config = dict(
    horizontal_flip=True,
    targets=['shape'],
    num_classes=20,
    norm='rmsnorm',
    hidden_act='silu',
    qk_norm=False,
    width=192,
    optimizer='muon',
    muon_scale='match_rms_adamw',
    max_grad_norm=1.0,
    batch_size=64,
    adamw_weight_decay_other_params=0.01,
)
Rows from block 9 of a small class-conditioned image diffusion model, named by matrix and row number. Rows with one number belong to one neuron. Each number is 500 + 25 x the weight over its row's rms, rounded and kept within 0 to 999. All counts start at 0. Numbers have three digits each. After the name is the row's rms in percent of the matrix's.
After each neuron's rows are labels from the 100 images, of 14976 (inputs lightly noised), where the neuron reaches its highest value: "strongest on" is what is common among them. Only what is clearly more common there than usual is listed. The data: dead-leaves pictures: piles of overlapping shapes. In brackets: how many of the 100, against the usual share in percent.
# fc1: MLP up (model.blocks.9.mlp.fc1.weight, 384x192), inputs 128-191
# fc2: MLP down (model.blocks.9.mlp.fc2.weight, 192x384, transposed), outputs 128-191

fc1.370 098:488520477487511521517478507497522457516527520510489527501478497500520435477496495452511516491478508471537479527546469494489502538511521489500541493501497445489478508506508505528527517496515463
fc2.370 095:511511551474506482496525508503514459500533510509503491540533499482458555489443506537482468513527512477482525546490489477520503457470517510529503523503468511546498509473488505523502500522522436
strongest on: cool (52 vs 14.4); vivid (41 vs 14.3)

fc1.309 113:451492509484521521503495533490525477553534497468497553469507503476450526522504523474496473516494542467485508486504507501459505489485470512517496493479458463511531443494510472511518484523463492
fc2.309 105:515511474503527494510531536594504477513567475510506470511518501496509472517487486491507521514476503513445501513496507501519507530465456511497471466450501521485476516460513524494484506491503497
strongest on: grey (40 vs 14.4)

fc1.214 075:499503488508489492512468502520511469503533537524502523465508482515518506497513543475483527520478532511488539554513492500487483501511501460500504480456483494501495548516512467493504500494547481
fc2.214 075:502515486472485508501487500478482430546490516510467483498494500499573499489491497505488477471518489499523491542510503486489506518527482497481486540494480523519477497513499472480466472509505501
strongest on: earthy (51 vs 14.4)

fc1.379 100:500501505510498436500489509485520498498468507491469544488498511490500499494520502488500474451453520496504509454478492480500502509507529479514528489518478528498499459534440506363538506511478505
fc2.379 089:539486500493503502493524493541483472490466525502470487491485506514446544510524506466504527507511503511471487475531496503489481503496530500503559558524521482481504477447495518576529468518515533
strongest on: warm (60 vs 14.2); mixed sizes (60 vs 33.4)

fc1.338 078:517512475477511492515482525461508522499492516494505532494507519529488460510480510494487506445560547524498478508495500501517546527480479491528573543514514608494476475523498498490491493492481506
fc2.338 064:483490537512491536493519540529506472492510518509529490518485520509482521497506517485488471590491498486531494530528505496506503497474478522487519494548475437475499488419478515553475503510470487
strongest on: vivid (92 vs 14.3)

fc1.71 108:471482517521497554487507500480536509505423523500520497497520499505443504503527499496518569489493537509498521511495485501523516513533547519476464461475511526522543513513508497531470522512506547
fc2.71 097:528495514497483578502475503537502480500463483495567492508501497500510466501477489504512427486530476506498565519483489500513516511494506508489463558487503492516546506508519495481554507492486500
strongest on: textured (69 vs 40)

fc1.215 109:472505440507508496481512490520526535511490489515426459480486478506459491494513508539491534443451467512502527539465509488504494519473513482493524513482511541509499483523483512511489500464509531
fc2.215 098:480505494521560536501484504522535454468540497514538502539522493487500563510531504499499480596479502500457467478498485518531503502516504491511465427516500506483501505508514503525485520486456451
strongest on: mixed sizes (71 vs 33.4)

fc1.233 077:534483550546515454476487505484490472451544511489424513489516499516500514499467473528499468484470489500450501489455528490486491450541532517502476510474521494531474533490508495491510479527492511
fc2.233 075:497496503502487481531500503497471473504530475519460500524543470515528515507506508490506528518511495517527544521454470504507523540438475517489505535508504516479510498510501521501476489503500536
strongest on: shaded (100 vs 50.3); pastel (53 vs 14.5)

fc1.310 078:488526556531516486482492511518530516497485484491491536496513488525533480504527481514478504486467521491525468523527473507502491521505524538501511517470490449531514512474499492540539487505502449
fc2.310 087:532503494493522470445514479511515524502495497493490517491522508506431538457491523479523486487522482508455488482478491502566478523511517490498480458516496514466494510525498481489481500515511478
strongest on: large pieces (64 vs 33.4); grey (57 vs 14.4)

fc1.373 096:500503501473544443496465506553501539458490496506431489500504490497491470493508511522496522517515500478539470488495498504500504513466496488496534472460492554490507498495446468449477477480461491
fc2.373 073:498493515505530572486478509531505461493511481494506486521493515478476541502538510503495460478508468495450541510466490515530486492468514536487487474504482546506500534503467507440516512464481445
strongest on: cool (100 vs 14.4); shaded (96 vs 50.3)

fc1.320 077:482449472530484514486471509520428502517520489516504483474527510503499494535474508495485503483507513492514492481522483485498511526479499470528489518473515535543506466508536518548454550505530514
fc2.320 073:475485503483490508488477478468467521496556530530547515508538498494499542484509506501490500591519498547498526466468512500488507497452465485505507517504488526472493519488502510511462497512574495
strongest on: vivid (92 vs 14.3)

fc1.4 151:499503463533521513503488520482524486511504490485514535503432527510503481460517442479474511476490521491537481492485505499527504517527523525542500502493486465505533492468513507509499455512464475
fc2.4 207:489513511549514499502507539482509501498509482515522469487442467515504496436526431486487501497486480531518506513495494497464509493517464463545495505497476499509511509478496505495493556542510477
strongest on: vivid (100 vs 14.3)

fc1.100 107:489515475493502485474477487471499465514507547506482540503499478489525527516459471541531471501494515530460465498486475490511521537521534482469485478497528498530514489467487482507498535497504474
fc2.100 105:467519485487481505503521482483500515506535527503513534462531494523495485485504494496508501465515521518534513523428500500492521493527505499488509471456545507489504488556504495535489512520526536
strongest on: shaded (80 vs 50.3); grey (64 vs 14.4)

fc1.344 098:516496511507515473502509497445490475492476494524475520484497503503519516499495491498507486512482495490510483499504511355510505503542511488497494476533496521489516496459466517501495499500472506
fc2.344 103:511493511513485463477496476515501520507463491488443523478470512480501468505516466494521438453487503497481517535493498616513488509472515509489476504504516514496504527477495475478510486480523527
strongest on: pastel (99 vs 14.5)

fc1.119 113:466502513499510524533497533467508499483472541507476541498481506472503498539536493414470511489471468500473476484495438505508481456452456484536510504498514494481500513474511504466486491512474492
fc2.119 116:506508484513488488471500519454507501491502528493503473502451502466490440549563481440450487485483515502493527483501441501493472551487547492537473475498521511530503506456547501492505514503515520
strongest on: grey (81 vs 14.4)

fc1.82 085:471486523514502565491503510427508499535491500491532541495518524508459519513502482490507569451519515543483488480496496504508521504507511520508481454498523504544522507493515512524502520498508503
fc2.82 084:486493518494507525525518521528492486496537478485570506521492490505516466509475518524502454543465515512523500467476510501513509507502485514494483513468512495504519484542542521458520500474537504
strongest on: textured (100 vs 40); large pieces (95 vs 33.4)

fc1.58 078:510503508510470485494532530510499474510493508501498569513523514507485523498502478476492487461421513522456492473514477452512505510468521473507495496569487508497492459540527522500527506512514526
fc2.58 085:529507511519483567503532511449503488515516466488507531534502486483483536491510487524500564479492530489521497517491488455518492500495499511508504486573506491510503526544551498562500500492525467
strongest on: pastel (50 vs 14.5); vivid (46 vs 14.3)

fc1.158 116:435530509466480535468480467495494459527485497503523526529481522472433549495530525531537490496525521547506483494431503491487501509531505500485487465499467496552509450513505485498505510480456497
fc2.158 117:505470509492480466521536517527477443526559488501498465488519487484443500488476502507492503524477492501472502525417494493536489504449485500496481452477481491499501524465502508497488475514496467
strongest on: grey (36 vs 14.4)

fc1.365 080:521498508513508453540505493473533455470474495498504489460520481504480541501478513504484503503503522551505458489481490460488512486446478477528485519429503509507536530462539497524512508488476449
fc2.365 094:477501493489477476479483494493547500497494488483482534555486471515506489513493482505474494486518476529446470476520500461522502474488509497458465448490507504521547507532527480497454490480475461
strongest on: vivid (95 vs 14.3)

fc1.280 076:492487486541445469498507537455479480514506487466491521504486501481483508496501503492518464481518498521509555513481512491507500479509484523509470527547546450464465496470498530494491471501474487
fc2.280 082:475490504524440474482485489519518492493499497497546493516483511491536503502503484515515506494531512494494534497508481483493503506515530495509444490515492494533479485495513482507553529503485519
strongest on: large pieces (70 vs 33.4)

fc1.32 070:535507516538452538519534526444520491510467524485442515505482488508536472508524513515483426557518520528504518467523507538504477489495518525527500557493489509482505506473584503486488489507469517
fc2.32 079:511490476517477557520525511544476463516477488524513459501495481471494490511521506503495523441509507473536504571519495513477514517461495478506499505489469516510492534536505525468492464530470480
strongest on: shaded (100 vs 50.3); pastel (42 vs 14.5)

fc1.69 104:482482493497488493494504476477459488488492511498517475486533490526477486507508449479529477501517489515487506518512431506506515525526512536465490516453533488491519469503517574495500522535481539
fc2.69 117:517494481496545530537500495530459506495510506536472488491493487520488451489525514482501480461504524476532527499500482501485498513523495498484538525502529509477470513464505493524543488525458568
strongest on: shaded (93 vs 50.3); grey (37 vs 14.4)

fc1.192 100:501499477503544489486491517530511542480498495521502493453486499502525518493458489518473475475503504449536470509493494518484504504492489503487504513524494469498531436531500504519461481477517459
fc2.192 092:528494513523483484523517506493514515490526489482541520568471514486439508499480478498466511501536493452441479511509500517495500505489524498514513496478530505511499539462502482492546512466525496
strongest on: vivid (90 vs 14.3)

fc1.263 120:510472533455515471502479507522506450477488496501517508465515520505468494518492497507512469553478511527483469479514480496516533512561495498489471460472508477479515518484445490454482513497429444
fc2.263 099:501474500514531469488503491498499467491527496487476527540488506470474549496553479475482553517498482476486467477514506523496486492452504482504503440540496508481494494501506504561467515478517477
strongest on: shaded (84 vs 50.3); vivid (36 vs 14.3); palette: earthy (33 vs 14.4); frame (30 vs 4.7)

fc1.141 113:476528499526533494492444452491457513491516446505485490467495471503496519500560508517532492527516514483444522484510518510502484501497508530499465456524510509511505516489515478489505429519456460
fc2.141 125:496468486476498506491515461544514496478494499459493531424467527513450539481491506484504521510509516528517493513536502500466500477520524505483536541505544477479522486433484499533492526464513542
strongest on: vivid (98 vs 14.3)

fc1.38 069:479502498472450524505482496566508526469513479510466518508500514471526466487476463501531507504556465521499513522443486516504512514492533491476516455544488541477494488513423520491534515519563473
fc2.38 079:481489499483470464497549512471494536479523547480495492485476472489460491499491502497498489503506518493511500483514496486481486487488490504513501510489518488508500506514428506488455478525575511
strongest on: grey (36 vs 14.4)

fc1.60 110:502517489515500506499509497477508448542491487511405486481487496489477464494514493531481520524498497504503525575477504494501490509424486498499474495539485500493520483499461505572491501496458549
fc2.60 115:480517523495551514524505512554488505502533490506519485504530514513514498489515501497481489546469489483470508451463501488508518505519461519512512436455478565497502491539475509549499500508523522
strongest on: earthy (100 vs 14.4)

fc1.279 080:513522503496509520491500508482494511502563508504534530487498491481534488475515509518521485498520504528537528470463470478490515483490509467504477588454521486475477493469508514487495484493458495
fc2.279 079:522491516491537481476452482461522499489507470504440521487514498511496505481492528515498474478509505515521538466552493528509489491507530487508516453577496528504491474550552491533518504508530463
strongest on: large pieces (89 vs 33.4); cool (51 vs 14.4)

fc1.324 091:451480528516496497491425494460500484428521459511510492486513498504441517488504505486480480524498514501477406525473491497509507498458498511488502542456494527538485516511507499521511503521536521
fc2.324 088:496482491497538506455497485524536455498439533503497516513474512500481537502502500504488527448484456490432499442476504515489492480487526479526448482531481446498508499477517506516524498497514457
strongest on: shaded (100 vs 50.3); cool (36 vs 14.4); pastel (33 vs 14.5)

fc1.35 092:477479503494492508473499508563505534497502523458504526510502512510494487503505496456474466466520506460470486472491492491519512489446527519495521533461511456545483493494543502553519523485545465
fc2.35 090:509505528520483480504509488435512484492498480513449530548501495486508570492547517518481550498480509506500479443482496510498507486474508509513501465541496439502504486525544499580529503457466479
strongest on: large pieces (99 vs 33.4)

fc1.24 078:507505491516477450466488514517486419499485499510464502511472513489491511514482501533500454502456468475539498493499501509506481484503517492498494518517515474477506520481531514576492500497518471
fc2.24 076:527491513513516437528465507481504451504497482502476504455493498514510493500483500511492558480511516468476470479556504495487491515483487528492503493488510497497497491519537492524528511487482502
strongest on: warm (66 vs 14.2)

fc1.93 089:506550479482463534467471458503505470493464529516493484500530469506498493468499513518539482502505506510483488477521477498521484487556558531471498480483474477481507514515503481485502427517499551
fc2.93 071:515540460497457542482519525470492499531500546498481500453475492526481540533473488474498548499510502492520479507521511513470492501505504516501534562475530505507486491474481490549493453537522552
strongest on: vivid (56 vs 14.3)

fc1.178 086:516484513493502503492457469539478510509537543515517535509505481534544461481498499518523474465522501535502490504486500505497508506547514483479474481471508442474498521514457494529480484522534512
fc2.178 082:463515506491497482542507535469466465524535518510536501478539502525517515483446491490512499503478511493510531500453515485517475509521472490489480518463534488478521506514485498445506484508535523
strongest on: earthy (34 vs 14.4)

fc1.179 079:533490479497525489485463516482523525509510529470421530486541499488502466507491500488476468498478520534534474504466493528489505526474481476505443511490506467507511499539460494532519498517435465
fc2.179 086:532516492493519484497498497489499511463477492516475501520512507510472538519518492495490507493512499500491492487488504504507496494509499501506465509572493533485501499509561511537480494529513503
strongest on: large pieces (69 vs 33.4); grey (56 vs 14.4)

fc1.14 091:495480535503455493487510458513504464533502488519504502479533452506516518494546522517480501466509518553491545518479507502510507516495487487496448455489494519489510536558477488462476521527460477
fc2.14 088:547484500505471500461494495508514479523527511480487491483490519477472529499472491500508536540497482528480517540554503496527517502473547513500489528459519491529508497428458512498508503518559493
strongest on: vivid (92 vs 14.3)

fc1.56 102:471457474503519490542434518511514501481493487454507501482472496498525505528536471484461508502495493536490504546501535483488506476497516524492462482519475479468533500512515485528525473477527514
fc2.56 106:474475473494556506486492493497483524488537499479531499491495520502520525504502502519517473523425495545519497577516504503511515504509491515501465512534480516526471503426512507483498512513574458
strongest on: shaded (78 vs 50.3); cool (49 vs 14.4)

fc1.196 076:508499514539494505520528499503530536523440505484488500521499511534486494524514498501495557453493515492539497444495506497500502526512482504505461525509500533508495449528525489483475500518509531
fc2.196 081:510522476524469575484470511505525520482458498509489495538515471508530520522530464518510470530518514520483495481497473468496521498507453541465503506515487505493477516476519474523495479511490527
strongest on: textured (75 vs 40); vivid (52 vs 14.3)

fc1.323 074:486505493497525480512518513462523506507468514500446524509478509497482515495504496515494494494407516515517530526486496542483508507414479504505479500470503529466504483537492505466468471497469483
fc2.323 084:451501512503450493519486509412498520520502482486533472498502485487501442505464506509519560530489497502529509545478502536480517497470486531497481469518482523521495481514531463496476515494513482
strongest on: cool (94 vs 14.4)

fc1.185 080:492502492492499448506512511442501474542465510462545566552489527480466481505532516506492425492508502472492503458463488503505497524497508511527515555458483524493496466500508516484484505500504508
fc2.185 087:494499502505481567485457497497540530456441510505565477506501480474522509513510482498517505480498478470449542509490497495504497479540506518508494479509490479522513512469516468516499513488458525
strongest on: shaded (100 vs 50.3); pastel (92 vs 14.5)

fc1.70 075:462489471484500502516495523509487510459471483458501528476496515490497505489496499529491498463514490462433534513539493477501500518441476530515555462464486480492530438476492496490511483508454488
fc2.70 081:527532503489530497506471478492494532510483495500500521499526506518449484519496501464521513531503513524529509524535521487511495495504523486488519516466504497511488468538496481520514499526483533
strongest on: grey (92 vs 14.4)

fc1.162 073:479488455495471534485549499542514486500552482498489505507515507493449550492471487507502499521482492477480499494522500499478497494497523489492502446508511481498512550489547508502515489484559532
fc2.162 082:523489516490474500507480500388503490501519488495462526483500497484504546489499482512486559496513505484511479483516493485488498499498496527492522528571512498499501507535570476552473481479491521
strongest on: large pieces (75 vs 33.4)

fc1.171 108:532494484471492482509490502518524524520545518476475537501504527456503541477532515550518517500512519516499495505465511505521458512516487472500516516516522479449513548468512514482497478493504476
fc2.171 112:481491511489486497509491497443498548502514520490497518464505500516482474533510489487502492496507507478474510505483487506482494509528484500477496482506564493499491473507524458516524499487480467
strongest on: cool (51 vs 14.4)

fc1.232 126:499466488504478478508517490543538431481493476511561504492492508492460483498504488535501490519470489503464499510484517500507519514546503493493496489508514474465503525501455503528493491490461435
fc2.232 111:505463516502477482491507507530498387472472506503537498504481499489476541504501518488494552457510502495510528531517498515507484486463516485502506514529500541486490512546514513508501495490456470
strongest on: mixed sizes (63 vs 33.4)

fc1.349 080:496496485491430493494504501504456485486546488479542490573525515491472513510500509493532523462483467517490564492422514514483456467492516485512520552483491520480481544488481516516506501502509513
fc2.349 080:482540495485452498510475501493493501488563518515574474508507495486525477505492517518515507519497524520516525482507496519461574491491488510494486461469508472507481529491476523516523488507531539
strongest on: cool (38 vs 14.4); vivid (36 vs 14.3)

fc1.61 082:531486542521478469508539559521493512532500479504475474510482527505538508555480491517464528467571480498459515525492490505493481518524491510522516488519512504493498522459468501470509516484471585
fc2.61 080:508511470471462479492447444468498510489500492444508510475483530487520509454469480483534460494475505494513534521532526503475512531536519484485519508498526512522480464531464487503489550483508535
strongest on: textured (67 vs 40); grey (37 vs 14.4); pastel (33 vs 14.5)

fc1.204 078:543509524524475518502476506551505484547503497525577454522459495493520467526504476521497506487496483499525484431510503515524488494508517505508442506476520526492519542496548473543533512469500538
fc2.204 071:522495500518452491520479482434490456461504518493518493489499509499501530509493512477482525543497483520496468462475495508489473490492516501506515531524535511474513443507561495462477519462485531
strongest on: large pieces (88 vs 33.4); vivid (57 vs 14.3)

fc1.160 080:506505489493467537488515513503504519477535495521547530529490522479470529490450483513523497524480482502491486530516485516497509477516499493505456520535508500465500507514507515625516490501533500
fc2.160 080:478497477508482474497476530521522501517491504492538519440497500522527483512473489514536521497510512509490513524473492527496500502483507487475457496512544515493523494511495506403514522502530513
strongest on: warm (47 vs 14.2); vivid (42 vs 14.3)

fc1.161 097:549509499501473478494518513467492490473479513514473476476474499530551503503479528507461441551483522462497458506535553516494478522526454519524495479498532464500506501485491543469509463447485476
fc2.161 080:485474501521500517511496525540521437490542476499508498510497477496553505499483519498483449539477496469475451440490528495504523496453516502532461451510508519471515508555513498464472503458496505
strongest on: shaded (89 vs 50.3); warm (37 vs 14.2); vivid (33 vs 14.3)

fc1.98 091:512532472506476504544501504479491500494479517480511505521460479461464474512486539506456477536498461538500522478484503504486510508496499491535474495516499523496505490509512472501484491494485526
fc2.98 082:496491474493442501476497482490504479502490550486511495455447503478505510508492519496519505456433521557493502536522518511503469492515497494502466526528512496512493471475514505471493503511514477
strongest on: shaded (82 vs 50.3); vivid (81 vs 14.3)

fc1.180 089:482530477511513443486496493469500505467560529522513526510492507500498532489487515498490484429523493541449460477489493535496501520459497488494505512438516545515485496441500490480478491480514490
fc2.180 100:486466511503472428494493484475468526523524518479571516439497499506465482484485497498525537538487507531501467482479508531470489493517519492486495498463512488491491511512531473495536487519554501
strongest on: shaded (100 vs 50.3); pastel (93 vs 14.5)